A small image classifier, trained from scratch.
Training: soap at rate 0.0013, 6200 steps, batches of 384, held-out accuracy 82%.
Data: trained on histories of elementary cellular automata, time running down, 8.1 epochs.
Rows from block 5, named by matrix and row number. Rows with one number belong to one channel. Each number is 50 + 15 x the weight over its row's rms, rounded and kept within 0 to 99. All counts start at 0.
# convs0: first 3x3 conv (model.blocks.5.convs.0.weight, 64x64x3x3), inputs 60-63, a 3x3 kernel for each
# convs1: second 3x3 conv (model.blocks.5.convs.1.weight, 64x64x3x3, transposed), outputs 60-63, a 3x3 kernel for each
convs0.17:52 40 41 47 83 48 60 54 53 34 35 73 45 51 52 45 47 75 42 67 52 34 56 50 57 50 50 55 54 32 48 88 72 50 80 37
convs1.17:70 58 57 50 86 69 49 57 68 53 60 48 56 56 42 50 43 58 62 29 51 55 57 51 33 55 57 37 30 44 44 40 29 38 53 31
convs0.18:38 74 55 56 44 53 64 54 34 31 46 58 49 31 57 33 58 63 33 65 47 63 63 49 56 66 49 44 66 37 39 42 54 75 66 51
convs1.18:23 54 45 69 57 52 71 51 57 40 54 58 53 44 42 45 58 71 52 36 43 52 65 45 55 38 56 44 50 49 67 55 27 59 59 58
convs0.19:70 53 63 65 39 36 57 52 44 71 31 76 50 48 39 43 23 30 48 80 43 62 57 38 55 24 34 37 29 51 71 50 27 36 76 46
convs1.19:53 36 56 46 25 41 28 64 40 57 58 53 54 41 60 53 66 37 72 52 64 70 60 36 72 38 39 32 66 55 22 47 50 46 17 40
convs0.20:20 18 46 66 47 67 47 46 75 63 54 67 70 57 57 39 30 37 66 51 58 24 27 56 35 34 37 42 56 54 37 52 32 30 44 62
convs1.20:66 49 63 85 58 73 57 59 54 81 60 55 49 70 31 70 66 28 26 45 19 52 25 31 37 48 29 51 41 44 67 47 61 42 25 55
convs0.21:46 32 36 52 25 62 50 63 55 64 47 47 62 67 43 40 59 37 29 65 54 40 48 48 17 66 47 21 62 54 59 34 67 40 45 54
convs1.21:61 55 50 72 48 55 71 43 59 39 46 52 60 42 57 50 55 52 88 61 57 58 72 47 71 43 16 89 22 19 55 37 36 70 29 53
convs0.22:33 39 52 60 50 52 33 31 54 44 45 29 37 39 48 48 52 35 47 58 63 59 36 34 56 58 48 25 20 37 41 14 17 50 63 49
convs1.22:46 41 72 65 37 42 74 40 64 49 36 42 54 43 45 54 54 58 48 81 64 66 43 56 56 38 53 76 54 52 50 83 72 18 65 48
convs0.23:41 68 61 70 35 42 62 42 40 50 60 49 35 71 60 23 33 83 48 31 69 25 79 61 60 59 39 56 43 36 59 28 30 47 42 55
convs1.23:50 57 67 26 29 47 44 20 51 47 38 35 39 73 47 46 34 57 66 54 31 69 30 41 50 79 47 49 57 43 64 52 53 74 67 41
convs0.24:70 57 70 53 42 34 69 32 29 59 33 37 53 58 56 56 64 30 47 47 44 55 40 66 40 42 49 47 72 47 32 18 40 41 46 64
convs1.24:48 67 40 22 37 49 35 49 45 72 51 38 47 39 50 37 61 75 58 55 72 66 62 23 63 37 31 65 36 59 53 41 46 36 57 36
convs0.25:50 80 61 78 72 63 50 39 67 73 62 38 56 58 36 70 44 42 53 24 80 52 53 70 79 44 43 43 77 62 31 55 59 48 71 37
convs1.25:26 53 48 58 69 52 20 51 52 68 57 48 34 33 71 50 31 36 34 52 18 50 51 26 22 57 51 18 44 72 58 00 48 41 46 53
convs0.26:52 40 49 67 30 59 71 68 54 60 64 46 48 26 58 51 49 37 35 65 67 29 55 43 72 44 29 46 63 63 68 47 76 41 60 35
convs1.26:31 41 64 26 21 46 35 31 60 47 41 57 68 72 53 54 61 43 60 40 38 45 23 62 74 54 66 31 36 42 64 57 76 54 83 58
convs0.27:49 63 40 63 33 38 39 43 31 41 69 52 28 42 67 55 36 39 49 69 56 64 51 62 48 43 54 60 82 41 52 67 95 59 57 51
convs1.27:93 50 58 67 57 32 59 62 56 33 37 22 24 35 28 19 40 15 46 43 46 61 80 58 50 28 55 36 21 26 55 64 46 53 45 60
convs0.28:17 25 62 31 39 41 35 40 38 68 54 52 53 28 53 32 52 40 56 58 36 66 48 54 35 46 77 39 33 23 55 58 38 57 70 52
convs1.28:63 49 52 69 49 37 34 50 48 58 80 68 52 42 61 46 60 42 61 35 44 61 70 63 43 61 55 42 38 27 81 61 44 21 50 12
convs0.29:55 45 49 38 54 57 30 51 40 26 35 40 43 53 45 42 40 52 65 46 66 46 38 77 32 42 65 54 59 31 49 53 35 40 45 40
convs1.29:37 46 52 47 26 45 49 36 47 60 60 51 65 53 52 63 42 55 14 56 55 44 43 60 80 58 32 45 52 85 32 58 37 39 80 33
convs0.30:94 61 36 47 43 59 58 63 51 57 44 71 58 59 50 49 38 39 57 63 20 71 52 56 25 64 20 44 15 46 51 38 33 40 28 30
convs1.30:46 39 43 50 60 57 54 58 55 46 58 73 56 58 74 39 47 71 47 68 63 42 63 54 62 59 67 54 35 46 57 60 34 48 64 25
convs0.31:33 52 63 56 67 62 67 65 69 26 64 60 22 54 51 51 54 41 40 63 46 25 57 76 37 47 27 72 44 67 68 96 37 25 70 75
convs1.31:51 22 48 39 30 40 64 66 47 33 63 68 66 59 47 46 69 48 46 15 33 17 43 65 65 47 55 99 10 28 83 64 50 49 37 77
convs0.32:43 46 46 68 83 68 37 66 72 44 37 74 55 26 69 50 32 55 29 56 58 69 39 50 49 42 61 39 31 30 38 41 53 66 45 69
convs1.32:42 42 43 55 58 59 67 49 49 45 66 59 55 42 42 19 71 51 20 37 44 54 67 37 50 49 52 65 57 64 47 28 54 61 14 39
convs0.33:65 44 75 60 48 65 52 78 85 70 48 54 47 83 60 56 31 46 72 57 38 56 52 39 23 27 58 44 46 40 65 55 77 38 64 52
convs1.33:33 37 58 47 32 65 24 31 58 50 64 70 58 47 76 46 39 47 52 53 71 30 56 50 39 48 48 47 44 18 71 47 44 71 51 49
convs0.34:66 58 43 33 42 32 35 31 38 54 37 52 32 63 51 51 61 50 70 38 45 53 36 78 76 57 47 53 81 81 46 31 64 52 65 69
convs1.34:55 52 70 53 38 69 59 59 42 55 49 56 78 49 36 37 52 42 49 43 14 19 51 54 60 49 52 43 75 58 40 38 45 96 35 60
convs0.35:63 59 64 49 62 69 57 43 82 23 55 77 45 50 43 51 49 78 31 25 70 25 45 69 79 44 71 39 62 59 38 66 74 67 45 80
convs1.35:25 40 23 56 34 51 29 18 44 37 45 62 29 39 85 45 73 68 40 52 56 86 48 32 59 72 72 70 28 76 70 32 18 57 76 55
convs0.36:23 60 58 63 71 54 77 27 21 30 64 64 60 36 34 45 38 32 24 47 38 53 16 38 37 38 29 31 80 70 43 44 60 63 44 40
convs1.36:51 30 31 80 41 50 20 40 64 49 64 75 49 30 62 63 31 47 48 59 80 45 74 62 78 49 39 25 64 51 45 63 36 84 37 65
convs0.37:79 54 25 75 55 37 80 69 71 60 22 34 58 48 30 54 60 53 58 16 24 29 22 55 60 58 54 56 63 54 85 67 21 48 70 47
convs1.37:28 36 71 46 29 38 58 72 70 52 75 62 60 53 52 49 44 45 48 31 38 46 50 49 46 36 25 35 67 33 45 51 60 53 66 51
convs0.38:67 57 35 33 44 36 49 35 60 39 62 42 50 51 56 43 78 47 56 60 62 44 50 69 65 39 47 71 49 78 75 19 51 42 66 79
convs1.38:42 75 25 63 81 45 62 45 52 53 21 67 40 46 49 43 54 45 49 62 38 49 38 43 48 54 36 60 85 47 57 58 16 58 51 63
convs0.39:57 52 35 67 43 45 34 42 58 58 42 63 33 72 53 52 49 41 67 74 58 54 49 52 39 45 29 57 50 40 52 54 40 35 19 62
convs1.39:60 53 56 44 65 40 69 60 74 43 38 35 64 52 29 45 38 32 48 42 46 36 39 48 23 34 36 47 41 42 45 64 36 53 62 19
convs0.40:64 39 41 54 41 61 36 27 68 49 24 19 47 42 48 43 99 45 56 25 35 71 47 52 62 46 81 57 71 93 27 33 52 52 35 55
convs1.40:52 50 48 58 43 45 59 73 26 51 18 38 47 25 36 62 46 31 38 40 26 45 45 38 37 63 37 51 52 67 63 39 62 28 15 53
convs0.41:47 61 33 29 58 53 67 25 70 37 70 29 14 48 80 58 09 47 60 54 52 22 61 37 45 60 56 31 38 21 64 59 42 42 37 52
convs1.41:51 57 50 74 46 75 35 55 36 55 21 55 52 14 43 48 44 45 48 43 52 47 45 43 74 60 53 37 45 46 52 51 36 34 74 53
convs0.42:70 49 49 51 25 68 34 50 23 45 65 48 53 59 56 59 33 51 58 23 43 53 32 49 53 56 36 62 62 51 45 51 65 43 52 33
convs1.42:85 33 42 68 78 41 64 54 49 24 30 27 35 37 57 09 67 67 50 51 31 71 49 38 56 37 53 62 61 35 58 15 43 59 61 49
convs0.43:51 42 62 28 30 56 32 49 38 54 51 77 23 49 47 25 37 39 64 67 64 65 29 80 45 77 45 62 56 47 49 75 98 34 43 46
convs1.43:48 70 49 45 59 61 59 65 54 33 68 40 52 39 61 36 62 52 50 62 25 31 66 48 52 37 42 38 33 76 64 34 69 59 37 40
convs0.44:60 56 33 83 77 71 53 44 43 54 65 58 31 66 46 42 54 53 21 50 49 57 48 45 41 64 70 22 57 35 35 25 21 34 04 41
convs1.44:45 30 28 51 45 47 33 42 38 48 66 46 35 40 62 83 45 57 27 54 57 65 57 50 53 61 76 47 58 68 71 49 45 38 26 52
convs0.45:76 48 28 18 57 53 59 68 22 17 40 37 64 53 40 53 47 53 28 66 63 45 50 33 64 49 45 64 54 37 44 68 50 46 69 55
convs1.45:35 47 44 45 39 62 48 61 50 26 32 69 34 41 58 25 41 30 60 40 39 47 47 34 64 58 59 36 54 32 46 51 26 90 53 58
convs0.46:43 46 59 53 28 49 47 39 50 37 61 53 29 30 57 46 58 19 64 23 40 40 47 60 53 44 39 34 29 29 75 20 34 43 52 64
convs1.46:51 64 70 51 70 31 60 45 54 60 27 43 67 60 27 19 51 53 40 62 47 61 47 50 66 53 26 25 37 49 35 44 67 44 72 51
convs0.47:38 29 48 39 45 45 70 52 40 49 50 60 44 50 56 16 47 43 53 42 41 47 20 55 50 53 40 48 42 56 37 66 67 58 30 56
convs1.47:51 20 45 52 56 44 40 46 29 63 69 79 58 70 72 66 31 60 39 33 49 39 39 36 66 52 66 30 44 84 08 00 45 36 34 38
convs0.48:62 89 55 62 52 45 73 43 49 47 48 51 56 40 52 46 35 50 64 51 74 38 63 47 48 54 43 47 38 46 58 64 51 61 38 56
convs1.48:64 44 56 83 53 50 76 63 35 55 45 42 40 59 49 49 64 35 50 27 30 50 45 59 35 29 46 77 56 75 54 58 59 65 41 48
convs0.49:46 65 77 59 44 66 33 35 43 45 63 65 50 43 22 49 59 58 29 24 35 44 43 46 56 35 51 42 55 37 21 59 70 40 42 59
convs1.49:40 60 50 50 34 39 60 66 49 46 51 56 44 67 30 55 50 32 40 34 69 37 61 54 55 52 88 78 57 70 58 52 73 22 59 59
convs0.50:23 38 51 51 59 21 54 32 38 33 60 65 35 39 63 60 54 52 44 58 59 32 36 52 52 25 43 46 52 53 36 75 65 49 34 54
convs1.50:21 28 66 48 26 52 43 43 19 66 40 44 59 51 32 48 39 59 38 51 48 51 30 43 47 61 67 50 48 39 66 67 54 64 43 62
convs0.51:45 67 55 57 52 53 60 43 40 43 30 55 33 48 53 49 74 69 44 12 19 34 36 44 73 78 41 93 51 45 50 03 63 34 51 32
convs1.51:35 53 57 49 57 56 51 43 90 67 49 44 45 45 39 46 14 63 59 53 74 47 62 38 49 65 64 67 72 67 33 53 16 42 60 18
convs0.52:56 48 56 38 64 48 44 52 59 35 62 56 51 56 63 38 70 56 48 68 54 66 52 27 52 37 55 63 58 50 30 42 74 47 23 81
convs1.52:50 42 62 38 75 68 41 45 50 46 27 68 41 69 72 75 71 65 47 51 30 30 20 42 59 67 47 66 38 50 42 55 19 69 64 78
convs0.53:58 59 58 32 67 67 52 61 53 28 57 85 41 76 80 45 40 79 38 50 65 49 72 06 16 44 34 43 78 55 66 65 63 55 54 79
convs1.53:35 61 49 44 54 46 63 65 35 39 32 57 43 48 56 20 52 32 56 80 64 55 36 51 61 27 55 60 60 68 60 44 66 36 76 58
convs0.54:66 52 44 54 47 65 37 99 58 43 61 67 38 62 59 61 22 60 64 42 24 37 41 40 36 66 35 53 46 54 70 63 66 49 50 31
convs1.54:51 19 45 24 37 44 52 33 39 41 43 49 40 50 70 32 37 57 56 41 50 37 77 59 61 54 59 61 28 32 62 71 44 78 38 37
convs0.55:57 23 47 41 41 66 41 22 53 33 56 55 51 55 54 59 56 72 24 31 39 69 40 53 29 59 52 64 52 57 56 78 74 49 36 52
convs1.55:58 44 20 69 38 34 58 87 54 60 49 36 45 43 42 43 47 13 50 59 60 44 39 33 36 38 51 43 68 64 60 31 76 65 55 61
convs0.56:46 51 58 40 56 49 47 49 32 75 21 44 52 63 36 46 43 53 35 31 59 53 53 26 56 43 31 26 43 32 58 46 45 45 40 28
convs1.56:48 61 45 54 45 72 41 44 64 44 43 43 44 60 38 46 52 45 46 15 32 62 27 41 34 52 31 58 52 18 57 62 53 79 63 62
convs0.57:59 41 43 74 54 50 57 70 35 51 48 38 47 41 38 38 42 72 59 58 49 70 39 38 40 47 32 76 51 30 58 66 71 48 23 93
convs1.57:31 44 69 57 45 64 49 24 80 30 45 57 64 39 50 69 48 63 48 53 63 51 27 48 35 56 54 76 30 79 36 47 23 39 77 37
convs0.58:42 23 55 55 57 39 65 75 58 54 93 50 38 71 46 46 42 44 75 45 15 09 36 50 37 73 32 53 82 44 53 46 60 17 24 60
convs1.58:58 46 41 55 17 27 36 14 40 43 42 41 36 62 51 61 57 73 63 73 69 65 77 55 58 48 52 53 41 36 33 82 69 46 63 39